A small image embedding model, trained from scratch.
Model: 32-pixel images, arch swin, activation squared_relu, num experts 32, patch size [2, 2], depths [4, 4, 4].
Training: 6700 steps, batches of 128, held-out accuracy 99%.
Data: 195000 training examples, 4.4 epochs.
Rows from block 3 of a small image embedding model, named by matrix and row number. Rows with one number within an expert belong to one neuron, the router's apart. Each number is 128 + 24 x the weight over its row's rms, rounded and kept within 0 to 255. All counts start at 0. Numbers have three digits each.
Before each expert's rows are labels from the 100 images, of 14976, where the router gives the expert most weight on average: "patch colour" is the nearest of a few named colours to the mean colour under the peak. Only what is clearly more common there than usual is listed. The data: scattered letters and digits in many colours. In brackets: how many of the 100.
# router: router (model.blocks.3.mlp.router.weight, 32x96, trained with AdamW), inputs 0-95
# up: expert up (model.blocks.3.mlp.up, 32x48x96), inputs 0-95
# down: expert down (model.blocks.3.mlp.down, 32x96x48, transposed), outputs 0-95

# expert 13
patch colour: brown (62)
router.13:102107042147141145140114099155154097118138123143130108157121146156132118120145076111127092110116115106102132098131086129119135138124126093145175120110152137126117109110106117185159097128116085153122152122118117129157117164120081146155146138176136101108130130170156147117154158097113134135
up.3:124120152121159153178106137148170123122095141113143066120094152154152078154130111097133105118106108119119148136067135132129157122145134133089156116111132172157147152136077135110137114151113118160089113154128100114160111135109082180123122137129131106122118160109128140105137163141165123134
down.3:083092148109093100076191151147092140145129093159080132117138139107093122099110156124131124151087129142167132152146160133159106109147168130139097127167128135134156104107158145146120140140157132096139119189142126158131128141102123132149126134107126134158134117113103122121122101098075137113
up.4:151131104073103117119121099112130146143169101140152140152092086151165130117144138155145149104154135129157111116137170150141108125113157114126140150161102098146120116129121138143085134135149115084138124125118090154099177115171095093146180105123109114137130091118124074129141115166139167110
down.4:128147139116153106141098115163124157081135147121114148145158091142074115160135118109145082131137121120091094169075152132107112137164135176119173136135168138111107127130129116086119147129116177136129091138130159158118091125126139146134126151179096113097113152120108134135121074138114134137
up.5:154137190152144130100141104146130137107136184125142125125134098113151079167164109150119109119104122125141120154117115140098092141130156152133139146097132135135114125158135141091147089127149097135141117138074137115148175126111113181084117139151087117151143122105082128116154083149132091118
down.5:149121138155113126113083119145156114137165144126140115134139116117142131129130127142124094122048158109088167140139117164160143106139126153124123106140107158107126133133132067099147169105111149045164125076130114117120132132103162089156119135124111147127163157165124125143109145128137123136
up.6:138137118110124122093146124152129119178111113132121159099124133167111078137145144130151126091132121165139133193106099101138122113170121121099135207107105154120132099128121102088141123081106134145164103118124104102119131141106148124084113149147110160164145094160117137111125146170131140133
down.6:150105119135132124123119125102174147145185130110125109127143154141130100157127141134128102123077110145097149123157147108182154091176090102110142096139129125140099127097101123152130131128127096149122085121069161103130162129107163138119171116155129086135131104138124096122176100126142138162
up.7:122134116078115123098152134112130121112139150077126118126125162144138166161140149097155156115178114109152157113121157107104109090115151151139097119102139129147159132116126146101171123126135125140126094126148179139068143116140142152109118159074085090112113133145108154148127078156123130161
down.7:145134177121110098101154130118081146120135091107135109137138122176101102103087131119118139131131126118216141091113146106126123124119127139178142139155107146107148167106135105155138118151135112159129112114120134103130134158138160146126112151103134123152116117121173103102090067169115115156
up.8:139161133130113106136115138122080126153164141128130150119123119146126106119132165169134139114116142094101157087165090165145132145096131194158102096124113172138123117156121137107107110085140166137145108067129134111109137165118121075119117137106111176148118097112101128153109111165137128143
down.8:152092081116155109145079116124119139112177113107145117153154145147127098115176118128134172109093114181104128070119104121119147095143079124138132126120145105106106155158145167157138130129106127156117161127106165120124120145150170142153099118131126112091143119116152131151126147087093129153
up.9:121130148132107088114141123138114126094132128126150130107094090114167166128120107133105151141099134162127153219116115141143140058163147139111147151132118156154106154135155134121127148124129164106128139126136118098104089129124184117131143149069091124129148138104091141120116110163141112120
down.9:137121076165123112136106108113123125138115162097151132158141140130071127141116148165139105102186118103137129120095139070130113090184118168116115139115117112123144088129122129119175174112105108156154159119130102148119157105147119126087160117115121108123129151140145106138144101122156139177
up.10:170172131108086113114115095101092112153159172113136179146097122126102110122100137124140148121129111158132118112136096142145139128128123109087152147149115115088082129098163150125130143123146149107187103123153130174151141171108110167103106100138119130098114149174146105150110097139116140126
down.10:110126144108156164085151108189139104132081176129130113127142164120132125126121118108129082140100139114121120096133117097111086110137112134137111120111124156124136098149145136140131133138120131122139118141207087146150063135132154151182137081109136155134130143131129143121094110152175113115
up.11:135138123121085195105137154123126112167144130076104129130122147104140112139128148124110120157155085133134123151149123158147115142106136159148198177139099115132076096140140136116128109116110161139122108091110131098113181097122122162120131149123100142135148100116092122145186111119129127101
down.11:138109120131152175140175115098106118117166156151121123122172120083141141067122092129131151131088123113144136134137168170086154162175111126132150148126151094129173118081091128094122126097149101134119116132101103130117143113129110129132142117110106116113114170109153132104167115162158118124
up.12:158173133145118144108095132104131115129123102106147157114125074151120142112142125140129123119153138123082143151143111132155080170084093122142165113124121054099146116162112113113131143116143152110145135109135103148113094117139130113136109149195166168163151109121135118140140097172127102114
down.12:137124143130165109091115134129106123070125125126097162138165171123117116177133132124113152146067135112124123099097149141093118123184111130112146143128130083115106126067163125168137129116105127137145168137146107106139085159125122105149137139140132083121143163135158136133158170113092120135
up.13:172099129113149123184094103139077109136151127168129111140133143084148133139099131160166113141138138104121126103134108151153130116136129139135133181089123166114125113130137143071098201142091146145146123133145150152134150142101081088088109152133123134110142099115121111121148099126122144114
down.13:104111117099145079122143159154129144129082148172071136072176141124076118095142125140135134112100158126161133119107159113110123102179121108144095118152110158148115115128127091154104108133122108185138136161118124095110114144094156137122133151162122144132161137122132120146106131165149116137
up.14:144101132135133106143083113094122169150170145095152141132086149149142167106101118167133134110108123140166136157108178123117133122093129145093149092155153133102120137164136128099084097099108154116186138140135126121146117131109119149131117155096150119153126128133102140053144108112131114158
down.14:156119179100122142126135124140133134119123104112069144133135146145137123148085135088082103143182152099110133073168140140132135128134111115124122095142133153104132144144165125159101091129141128081117114129141106096156099131148168088154125148131155130129129140147157123081132109199123116117
up.15:098154106091109088122166105113120155157108167082132095092139160119136121104120193162092101125114123132153171187105147128115109128132130099132168155131157122106141109151145139122111146130131117113109112122153154140168148115103119147100124116127104122078141150110141089120141136159135171106
down.15:144102122110149084134103162090166118156122091136113107129153119112118128124143106155107143084157150134123111144110110136110101144105088142144131100120112186176123142096113133133200131103126108071132118160111150170160134133126100155134126148152144105154117119167132111137130142163105089127
up.16:108150190118133123120169109170147148139101146139115119090124135111117136133137082093081128125124119104136115099115165141126124120176167175154107161137087140135136092119127140112171141137158090113126106166125116118143138172155135125118103100108143128188129125116097106134154080115108140131
down.16:156136169135128150127095181078161133150097123137140122128149109121146150128098143129113155105156142123138108180092107099160130160163159133106132150127106083065121171171102137126131139111093101123114114122153103111120115106103131100110142156109117140121118157118108111155105125133164098173
up.17:164134113138120156104136148095118176118150143110100139125151111132141129108148121170144136114079110106116174141120104137099112143135153139160177099132143138125115139157083084101132169127134155126108095163056117127110192169113128109111121119162113137129143107118122128127095103160103134114
down.17:135155117176084101102138127143090133091104095129131161110145111126077110119084140139157107156174142080128127128089137141123128162135141136120120112141111120165141103139139109133112165114141137084141148092170119122178131122134150134103084163163152171139131170111161124109107124110124106128
up.18:078137131110113088123125168118152113098129132146129136152096105131110139109115134107121089159146130087136168138098122095179140144114165167131134165156127142151189126154095114111139119114105121110141126122162147146117151120153133131073080183117089135117110107126125122144133174134125094152
down.18:147159116129125081124164114149139109136133087166108098138117139153077117116131193112134144103178137168113123110161113120137129130141106143164129098136093180160140150139124112118086070144124127097143098134117139140111100154144162113148116146138115141113091159150128130121146088102092135121

# expert 26
patch colour: grey (44); brown (44)
router.26:094136095149132112117127106126146102101164137164134101118121140142154074166162110106131101115127111105088129125122088165110148135118109142160146100143137141113073123150115091148170119155148065157095144108119105140143119133139077139147172144155163125122143090147115167103139126146123124124
up.0:123155154121090119127127112111144149141128118086105128132080122138139140140104174126116166121148146144144123070185151133128108072169119124126162189140126118126147103128108143091146109114142130102135107108095140093106139144143126143136084137083137140142123169125086111096149147163111146160
down.0:131149136087135134145145082093121103103159143148129128137112131150090126099138132136099115136129134092112137085175116138116087142221113113160170157140117123157142136109152065100116110121122127108146141111154103132176102128123127128150142161117119119122154098121158132118124168097123140152
up.1:140129110129122140118113139098135148123147184096118129121124137123173130127110190146144180116146121166142127131096147121139111123128114113127117123127100133132120122125122086117143156122119165084111156081148147126131145140152118086133123098106095101142136209124157131136127095134136047096
down.1:143148125131145119067190141139154148124116143114137144123114143096113118127117118135141147155147062124145128103119189083110128153140133115087109144134143096115093110147133162150141148133148140150071150136141150118151118124158114119115121088139129098112134170102085139129128128180080127109
up.2:143093121135112147163118132114152137124184098093143060086097097116152146076098126170112092135102122138140150118135146139156152121127148130089130162143138106139126137124159161118126136133133122138149137146112140100144197087116133142116114111076101147166100123124107112144128149105149158140
down.2:121099131104132105114136110115127141102183120172184146121083137145140115109126130131122153123117117114124092072108132126180107104176153137073117105120159141115114140145132163156131143130145101126134136181153132140141093156108143131127143144113143083140148152132103125096105092178123084119
up.3:140084108116109101133122102137122110161090147111139149131131117129096149158120167134126085117103145128145163154124131145119139105078115193120135145089134160121137143151114180145162148154117132072157136142135110145090192141134126124107108160100077123144119130093122106138107106129150149133
down.3:110102080104093097120104126138133171158129150101128116139101119118123127152114171135154162138140142096106145160155127076145125110106111086167088117142127092113123137113097115162128093151086100173125148175148148128138119105114172127173155139114125122097120121149181116131143122154131129147
up.4:173126096174128161137095150126130113098124070129153149103099134106124155119098113141128097118126140123152136099108153154097164126122149091132137122145114117134133141113108123107163187097096153088154135096126116106111136127137194107118123105147143121149144163142169138159076117123164110115
down.4:124105131115090128111137161164106179130125146116128114151134079111140113119114115149112118144093122087088135170127152158140123089122107094127132134134113080133164141112175148148113151167107101143128137142156101136130145113160147171119104104129140147117128062091114143149157162147092163110
up.5:138136160105173163104173169114085136144143075138129116116131103137138138090078150137135157102179140145159132129146167157132124122113149109129117117109098140149174144146094127128101139117132143100171106090128124108115115134125168092113100156109103148110119169098090145120108125133089123125
down.5:118058115125105162115130123109132129096128154127160112169136140095141166115115173134149146128110129121108132183147136122162121163119099085074077120115134111110130129140114149118100140125114123136118167152154138137139114125098095133102142153123107141152134161100119117124183156176077132118
up.6:148093177115119114127131169117138165175142149093135084124153128115128127139141173154128129103114115160148144105123154135084076119107128118129159110162130123135108107123160153060132152114160144089143151120083138147087146115094140126138112102076090157128131132108143110122125129166136136122
down.6:102102116132173144120119124163084108082114131162144136087105168125089143135155082147118135114132143122160145121099158073113141137092149102153133122108103130162113128111143156129146131161143124117093131129110119121167117133109159096085130143197145128118159146131076111128117155142130161140
up.7:171144110132118119141115144128110128146161110139126126156105110084136163148140091149146134129125124127159153200100152136143136123094167099090159084159122104141118115093114143103117139115126129119127129115114152124130113067149104160108123114130151136162104172105154073119108133131194117139
down.7:100123125122123127084145139114141111151094150105118125131121189165122128132106128101109131118067107127152133084105174107164125114165171138146139126125143104113130107120151147111140107096114112170123182151161135108159138132132106080083109151121145079105131152164116134137127171156125141117
up.8:114112130129121108143125166109105143120144164146145142148150111142117155141120121090150125122158136121161122158165156153131132148149123138098101138125136119147093136065132115081120121121180115107119071116082171128122115114147149132090127116103092111159142202125108088120132099160156105138
down.8:076106090160095139134115149141128088151150161137137132103139117128143118134151123138114088119090112171144131133149108134101152156134084097164144120141148109199091106143123136154160131115110143060136109155131134114122138121095141147146111084137115134167152139131109148124117163119163115085
up.9:158130144165131077122118171147116132163129123098136158101088092165128130120085131147128169103119148090142143123085101157166147090149172125118163147103108131123144121102122127106144122111131151140131155093146149085112121172147169141090122120101109136141145172126140106127099133146090103122
down.9:133136152122124093128146151140111105134151170111152126156199113109152141109164123147126149121115143075137072130104131094134117112118207144142142110110127161159134093112136154091135141115125135093133119136140108146109127110078126159083133166120129114154106127120170100112098118131148104126
up.10:136139150106147157131113126128106161148105125135136165096122120174132163126165101109139070091144139103126138209126106133116118148155144129123112105092118146140113121106099094063129184128148141144138090111118114130128131111116106156115134140121108152175124166093130131121095128105168136137
down.10:111108105123125132156118101122145075142074145153109153148105129132104141098126158125132130134139125149196131095167127049166113161114131131162130157147114117124120155101117113165111147133110128104116152150130142100120156133142174076115107123144129119151124141130173111137089100153137097115
up.11:144127119104145117129165102126101149137106095110133155101107108155092110119132172130150145133140093146085175146130148113158106099141147120116146161156138133128154123153164156095092144072143138121090113099149132091140175133143106140106072115122121125086104158113133147176135125166145118122
down.11:128087105135112159107143142124121073120130160155099133117105124139171104093109118160102171132108130095153120147116142121130129119165159106141077117116133103104139100128144189165175125112153097152115187161161111120118127119126115117105128109097116139177126144133139094100138097137147139153
up.12:181135170135131125137127127118086141152168082115121113149109085104141178134120150110117131148139137127142144162096153126116080150128099113068097131110141126107174146154138117092145175150113142123147119124134131154120159075161157121125135158135081123139117093091124119107129152138113099113
down.12:111075108134137134133151131142116082164102139107104119166128190165108134154116144129126093133109135112155126103116140191134104073132122131184134154135123155134149144175133098107137115108107108097132150100102124188133087143146101150139131118147151110131121108142100145132145094117118108110
up.13:115151104119113130167114181100153138122100123093144150083079072126125134118129162178075126136090130158134148144098128118081138133181111153157096140142121132148154131137128170085126125124114138082138107096136162108133129138130145166127120131093151127159129105120146138118109146159137124142
down.13:119119132150131099159109141120130096117129138144134112117115098168129120096136155126099116120071100107128117124135148116133106119150120149048107130115099165108139154194110135114129153110138106106139120141190129138089164150154101151139162187133144144148128134150147100130085129149093121140
up.14:111116202079110128120127138108129135137083128176131152129111140147176172096093135128133161114097118131087147120144149104156114123130156163145101108166145180137124163101120114130122125116124130091113129123094147111105090159147101075134109155128118140137127143150135088115117129170144118131
down.14:116130121142105114138122090112152108111121179137112159141128149143144103149086107160118083144149102093168113087128146088114135138160151168122138122148065164107139116131096122142112126110101140149130138157092105148124117126094156137124124143145126105132096140189165128103184135113133105158
up.15:124125111107097088141087148104102157157109148124136181131124150143128135159104122112124164108137127089164093121148123135111117109131175190132104118137069165127104142116147143108149150088151106143131100122140126143089160180111154116125110126134075146166159132128119089138152148130121122129
down.15:133163125144128151121133114129181076096108118129142120151155171154113108120095105108083134103144142116151108096121125165057086135122134169140141110149102162090120115150182125144164110154088124162123121124129110104110121154128140094137152089149137136151147155148134138092113123148125111130

# expert 18
patch colour: brown (77)
router.18:080115099144100118130127107142196096160166108103109087164148139145100078160177105095135126111112112138119099119124080133130125131117105149145176099116144134124136167119154111159147108167114132150101129158127116117168138124096140157142137107164117119095127085164135122129124138117141143130
up.0:164138164123151154129118160110126104094136138130143139131122135156177122145131115136147102147114117095126157158101132133125137140126170172082168118101145156091104129128120109137127152085145147150123124060127119134143079125125090137121113134047126099092134096115113110131141156148167113136
down.0:145155123123126131136144146078124153137105157159120148090135134121161137169136101131121162104164122144127110148124162131124113070118116100121134133116127067104136123065171118139151138108138099146142127157152098146147099116159074097088139098148149106145151182119112113121161150127111113122
up.1:146124113122102149140139151074117127106160131112147203103117095133156137147136141118171122110136125122152128153110116153119114103095135147133136125121118108118149114116105110140121184118128168131126117086119130142119058137124145089114145168102093118129124183116119153138134086171105182128
down.1:125091100143148142112141082142171162150116139120115082180091132110120140134100157123134128108137131142135121088170071149156124177188124130114114145143116175127111105184156154118096129151144141103103114136137137131135149079115163122122132109142142126113150087113114108112111106106124130112
up.2:176152164125141167099110164096114106098156144096140110104108130135177132110107119171137134130133108131169154133108170130109085163122143163147140156133110077092140106145134110111136158109121119106155097061128119135139133078158110129105147143130123102136150131136160094115123105158128131114
down.2:120092135137085110140113138150114141103124100104111107130149080097169127124128124150121119125125118148162125142132153136097104133168113163121138147132097150137109152210134181134114149117110112083120136144072146158131175096100151144121113122151127142116110142109111113139163128134067160131
up.4:134123110115118143086160122090106108124158129089104174085138123116126149105086110124153102115106158120159148116139153125109099149146118142099159144087115185097135074124128104141151138139141174130162150088113171115118139119124112118106125181137155117172115114149146121155151100143137153110
down.4:133084089148090120131103161128140093121192122135135068120100116132135127099156176123142178114131133157140151125115113135126132077163095103111110135147129105125165141182114127141093102166098121144126168148130110146129135113101165161148104146126107132118120114109136106164152145121103133103
up.5:127111148084118158178122130106111081135132131151145136118058141086132150139095139119161124130095081102136142140124163126107102135107133162086132152145114157089147124130096119092114123146122130087138135091167121125171118107132114173143132179123128127130119154138156133113182129151137145124
down.5:104121091107158065113132123172097119107142058116102152103141117106103119122124135110118151133148119194136101150110151137143151095093112117129155167117123149109128144105140159178127135163101112134174154155155157110146128114104101166124115121147121115120130135120152155135146109145084138122
up.6:182147149127143108147109139124105056088128162183127132147092141134106078128116122123108135141111074175191127139139139153153141124126122113100148171103153165110146152112120133104131118108137130164136072082125096140125118130124109107135128113108151136136119133126115145149158136109129117114
down.6:124122144124124121066140177175107139113119124161135119105105126132109133114119120106092131120123109127107108165133140155141103123149146125153095155172120133153132080114166138147126139144105173070095100135166148094124146172158163090121105113140172106133140110093123120130159128164122115093
up.7:156153189129125143090153114104133139118125140146161156115145118099133179134124119137163123113084103162125143128141092112114141134145051120115110141163143129105085126170095123111116143115137122097130140083167104135090131133138156133158168117092101102130164110136096106130157129128157117113
down.7:106178153124095140095141129113163163111089115095118163079076157160137117152137106114136087121143132112154123136128142127147100118122109126150130117146075144138092101164127135170147143139164127179145102132121104124124114108151146099108144156128141101138153150152118080115115087177120134124
up.8:137158121118128139097134119117130127132106167170141167145105111113124153114112126141119111142129112119136155177148104122136124161103180106129132147126129138121090132121088127072097136091126149099137109087148140116129058103111097081147117148134140152100156172129161112124122147188171133130
down.8:139111099150184146149099082111158099154091142183123135133069142115184119146110105125151091156150110129137145120184137137140128152104132121092133147106147126124118137183081110135112126117103135113085152069146102101153129116127115133104130147145147124108135144139129130107133152106144135129
up.9:145135170168109135096147101125136130090101157154155147111119118098162109131141149157131140142150121117103130135104087136097127135106151158165136153139131114108127097165052129106140104127147092150106111095149088121152109171125135123118129142092121112180154105083108129144150133168153103134
down.9:151110092150120138147095124143146108109134137144140102150126129104129155148127148149145168149125100112189108110126134116123090149099122101059125167095139103066167103139098148106116134104076130141135160136121121160146131087126194138130132151114129146110149155129142102149130146091120131140
up.10:186149122123120151107113128138134104117098176108136133110115162116163146131125112143150104139139108090123118144136138135121118130060158061131151149110135113112132101127098118107148155140151111135118118070128098139130124144161087164137128162077176127178161132105128110129150096130146113140
down.10:124098173113118164109119150150128146124117130131123131109154145139095165130114135146129116126132123113141092126123160101173116148120195120108126112123125098125150101045159158118135123100124141095139098158155106092121105148139128126152123065130164121144134162105174122114147162094138094124
up.11:155172136126139129102129136141103154109101153114147173113132090123127185105121138152166151127102156130116139139091138107145137119141112119116124153116125120110109141144092140079136146116134143146174099065124147139094080118126090126106128150063119139146131148087113115169164091132152127147
down.11:129092152112141129139131097126102128120113122071142099133137096105102131109114146119143146137113138171116144127096171099137143079194118127107116157123137134121129150144110123102144139155129116133151145194148146106151138135089103152148099122103098148139140143127122164138088175054146135137
up.12:152169098124156118089119113130105141146149130178109149141132126117128082117127128126148082112137112113138157196096108153156121146139126116122107122184144163148095119175144149106123141155107107131118102105101168126114134130152105132107112135124143114127123112111093116160161066180112113102
down.12:155128124146120183112107158106145128121098127118118136097150126185061145140118174135116110133156140131142113137110147131141145135182151161090124120098111129125122112108123074134132126113130165128127137150160105095156144152137098141166114077140120160149100111087109131098103135073144131145
up.13:123198166134135140129157119136130108136114129146126146072133132100199082106096138140109102174105088140143123141173138150118153120118120099137131136100126141133118122152079164124136119104140111162153104155109126115108114125142121102132063150073111114152122131118131112145116150145131130157
down.13:110123126150131130125152148149140157106158103150141172064099131103149148150131110127168133119150118107116090143127126093089122144105119095178061101110125107109134084109182139143116125116122151155169108122138138129131128100137128147148143096104168151149148126102158153118103129109174117105
up.15:131202138101136118132112159111125095111154152164129131104117181169140115116107091117109120162105132100107150136144138151143129142126149123181118146115108101167099119095122138085126103094125189160136121096151123105122111115143128081146108164133105120142118174133099110133128092149130146127
down.15:134102097147135168091133162122126161136131135130111127099116143094122121110115195120129126136149093158130157172143151109177148120150120127075113130164136126147102119156123145125103126113150110093113112142165130119112144171116102182097113094123125124147120104093129128144147171073090111109
up.16:147122136130138162081144144126117153078133139140120145100098124091117134139133132148146130136155115127186138156120113156154067140112122161112123162109117141129117140146103150104150122114160108119129110066136141135179175154130122148085122126092135124183113082087099103144140090123123135134
down.16:129179128139111167105104111084152119085121163137114135097099123093142151155109165125156080119094156144105159157176151144095121169091163117110118152107152143092128112161114107137095128138139152176105136149136113128140110120107139097105112156138110136115131150101079116116150134148122145136
up.17:107170152097091130115148143145123103162108130142143182132143148097099138088122155124146115114105160125122141159139122149175152106151153132160077154143144113168139122132098104085161135119142110066148086140114143153115134097141096112118115115096146140095141123098092133156142104159120112115
down.17:167152135163136108143147110118148142169084114056120098129114123101133121089100097103145117120140134116163098119127145104144144111150141082151119132119111165122162129120146111150167136079149107113116149150124108134096145098135140132126134102132110129140121185170133103116094151193124152143

# expert 14
patch colour: green (38); grey (37)
router.14:102138123141148123145134151153129132100123137149154124124131145136158123123136075124104149105141099067126100134101134114137118109122115107093109098132121148194133090132125166118139105189122098131141111134091107114103153170150098133131156134125178083128142092138176144101131148106152109080
up.0:146135128134138172134098110122134129104091136162162180121112116137169160105146068137146120117129123097111148155121144113102122196119104130095162125116114129118111102145082127096113145113129125151115109117123093097148117114146121081097127138144115135147162170118165094117135134166188132133
down.0:140106147090142133112140130141117134162065103114140094121142137059123160082112171113118156130132152106112128139136144151145138125130123094102101168127170142117154177120119130064110128133125145103131139186157144139113112145103141148150098103104128156125122144112126168145099154098143106124
up.2:097128179130126101142154156133112175127186137154140107162133094086115106106075137119086160137131138128091108087129093190115178131108098136157108123138110125128094136151146134090123140122141101147129121128160129148142171120171125112108140128101125149126117100146120157119109134120099109145
down.2:122140146129132108169106145140106102179113118156117117151188137104116133114138111122109207125149142140096068100109119094149114131183116128134123136130110166159124117066153120151143097110140099100134167141151116101126131156157119116153124131100121134105111141164114087128116128126104137132
up.3:128143098105125114095075124127174141159149105116144140075122131085141137134124107143144152123130086157140139120122085147130158172130141134100144074141109133113089124127125141108126164116143121135107146148164176162144151119120169096113121114111046118137162161099131133151118124133148118138
down.3:127110115093146121141183122131107123097111073162109112158143126108123151093120117154126139159213136095186091094109131140099155108115154126096113136135111139115125107138149147110146144111137160172093122096117107132142105118145113147129115148095161180130141112112151136133132141118114155101
up.4:100131146145124111104111119145122129143135146119165147151161130138120161151147158137118065151133143135086128150117130106072168146112090138152108167144183113079136158122137122100127156131158132096135117145133091160107100085140131117133129127063136127113146158117098149112074115143115128116
down.4:124160135112107182151110129141142103147154119132169141140110129130119089170095147090137185148103123087107119131172103127140116081143131145106103122097092125172170161100140112137128121145132090121134154113123165140137130154145084129124136113114148113147125059134119133148118132110076135140
up.5:117129120143094143145119117102133116154112126134139160137114113146108104120150075109086089137161150121143106139099160086186119121155151156151146099154103116135130116129143117130131140119094179088107107214114157133123121131101110135159125117164152097173125176137139122108118101123123130139
down.5:118113126123160117125132088169136137173096127093107105118130156091107157108094116129128111133139119133127111094145121146118134121184127148068148153154153112135114151075145108115159145144159120130110171138143130103118166140128170082101105103145114136140135150153139117151082157069142148132
up.6:159177089150097111114129119090091131154137173132147116159073113104122176129092161162138108143164148173134152152139127128115123116122153089105140110132137141127136149132138086138157128065131110124176101111130172118124139140117079145126137084145106133097107142124103145117124125129112124126
down.6:151150133125106120050139157165122099117098148102129097135183163135089128139084149134101176108141116123144078109106155141096105119169165132124105146108112145119123110134151119151157119135129098166165158127151129141099120135167148123160139121104155153117131126101126106123099120133095098135
up.7:091155096122115088157144129093133202110120110121125160104104182144147130177113143151096109138118141165176157129118126085126147133110135131153098158130081097152128128146130128120096115116159136101156138130148093123153121101089132154090141130098125151137131097167135132156120112126115098140
down.7:156160139113066100133102136152153113098163148098154128133095180120122112120129156131160107142122102128174154114102111153148123118163084145100132101124118111180129129091138184153142131124151155092133129176134107128152127112103146142088099115131081139114118105144141118123130090142149110135
up.8:109099103151145090178121102118133151136102115116113105144176114129104148159112172118135138115113147154104120074122122093083154079169125137138118117123154127107138163067163132133126082091134103138124178144151161112142134156128157128162139093124139125104101132140141115137123171123129128142
down.8:155137159139086166103101139136104124145116109106144140146138093122108159114111172130136103148153163128090145171097154132169133115141144127073137137133126115110104137145114096067127161124132146066118093165167129107145121140096127134133106090142117169143134121092092146157156139143125109128
up.9:121138137126130122112122099106136125121107144133101099116143123150148122136064089154137123090089112112182125100156157164137134132141137155149143131091160075106089129131072112131141094144163163131150133159140110138153120178178164105143135125090142144116134107140095127097123133145164135111
down.9:111064101118129079133130150140145139110108112121098149131139149116156112141154137126138117119133128075105111138166119148092136130092121175131133123095164102125097112162132141130168124104107118097129150128086116140157106090151132176118105122123181151112133098134150162167114154177165131131
up.10:123121140113164087091162124099114145143145170121125109146152133162128151169110101117128139118084135121156155134121125137065131183138168118119186148126126122117134137113113136096131103098161122118160105117130110117132135114114138146152106097154151121097089106073156141130076137154158100149
down.10:141067147092107156062140110133125130107162079072121107119164127133150156149143162137166099120097107129134128132141132124176103129120156132129106118128144131109146081175169152147141151116123115110126110112143128166120119107145098164109142138138138112135165108126113155141159109115075131128
up.12:131098135124086134159152085166177126108102128097092162115124103141108119123102144148110104154144111153090135120143118150105118134124119147118167151096120100136122122164133127131099158171125141098095130148135172101130150116142109149106119082105089184135143140136141157105101123161112191128
down.12:167141065116135135118110110128144153118148097129161144138155162157153104176156088173136143114085095087104096112139111093128097089119101100116140126147110119130149123105157123108152111154159194141124126148138095154140115140172157138125106131131130142140148164100122123114099104139123114109
up.13:140142115103145132123128148152144166106093131123130113086094129148198101106121148126159116100134143127090156092143137113116098110119137161116121125123114173127113114121094143147158161128152111155138117067137156108104130169157089108087123199110100112160144133133138095127151109132121135146
down.13:128077102115143165096185103140109160084135116111098132106158107156116168138144147154136134137078105135140125103144179099138109112140126145146077112125135145161150122178137136162135104120147130117133131184091119133138101124111122148102139108124135106113099174114129111128153125105088161122
up.14:170143155143126140078078158129147124117140131135104136093183151098154101123115172097106144120094111132137164079114146115151151145106148149099150154133118143110067162097116112112115150144144118170161153156086111154116121112117120129153159126115092134107115127153107119112111111138151100141
down.14:130140094164110121137137098090095151132104078128124164100129175135171157158137169124176138133156126121140096140102091128130126116135098109162156108144100097115179114135144132159128157116132130126110116104122114142121125130147107146096132116122152133133145077101075163159146166112083128105
up.15:098131091130134099105138125154128134147155141153167125098106112140109131107141149147128125149117124100158102082119110089127136118117136151123115180136161098127129119111126139085147131135119120125163123104187092093136144192143165115083111146152144178159159061110110127120148118111140121122
down.15:130114114140141110122140148108089118126164145124121111105158141151084148134107168096140127116106117155117175118119119095107077152171148111134109109145135104138128153187133102126150135130128126109108167144113151138134131144120103123156142095164132139139084110076093152154190092158092139101
up.16:131143135096098133114132125124165117124123119120154079131070134107130106141145107140179130112135122155123130121156108187117077143149154145153137176125115115113122159095141121123076153129118139149123150106136162152084151112114145106113160155098102153125145079138118123147092131093164170111
down.16:097096184111133135151138171126098120085106156158121106147163152117135135117103167150126080152135164120123163156098103119133136143131101104093149127134125177107099100178130131100108137143118156168099083172132107120141120131129117115132114141144083136151134126107128137105119121072149148119
up.17:106154151128090111113149117156137180140111146129123117103097155112137136150099146088124129122102144102137119142119151139124131137137121125145183103123142127075177160086097127108097153069104174103158142123123111140128115134139125121155141130125124106114153126116115104082146124149112210155
down.17:131137123184148131098146165108108107115147139144119101153113146175105086126178096130124106167086141122134131099128116101102164153118156125149122134137144147100107089103142121081107185150169099126133148102103107136123131166150138119178134085149113108105122142128121092093140131128147116134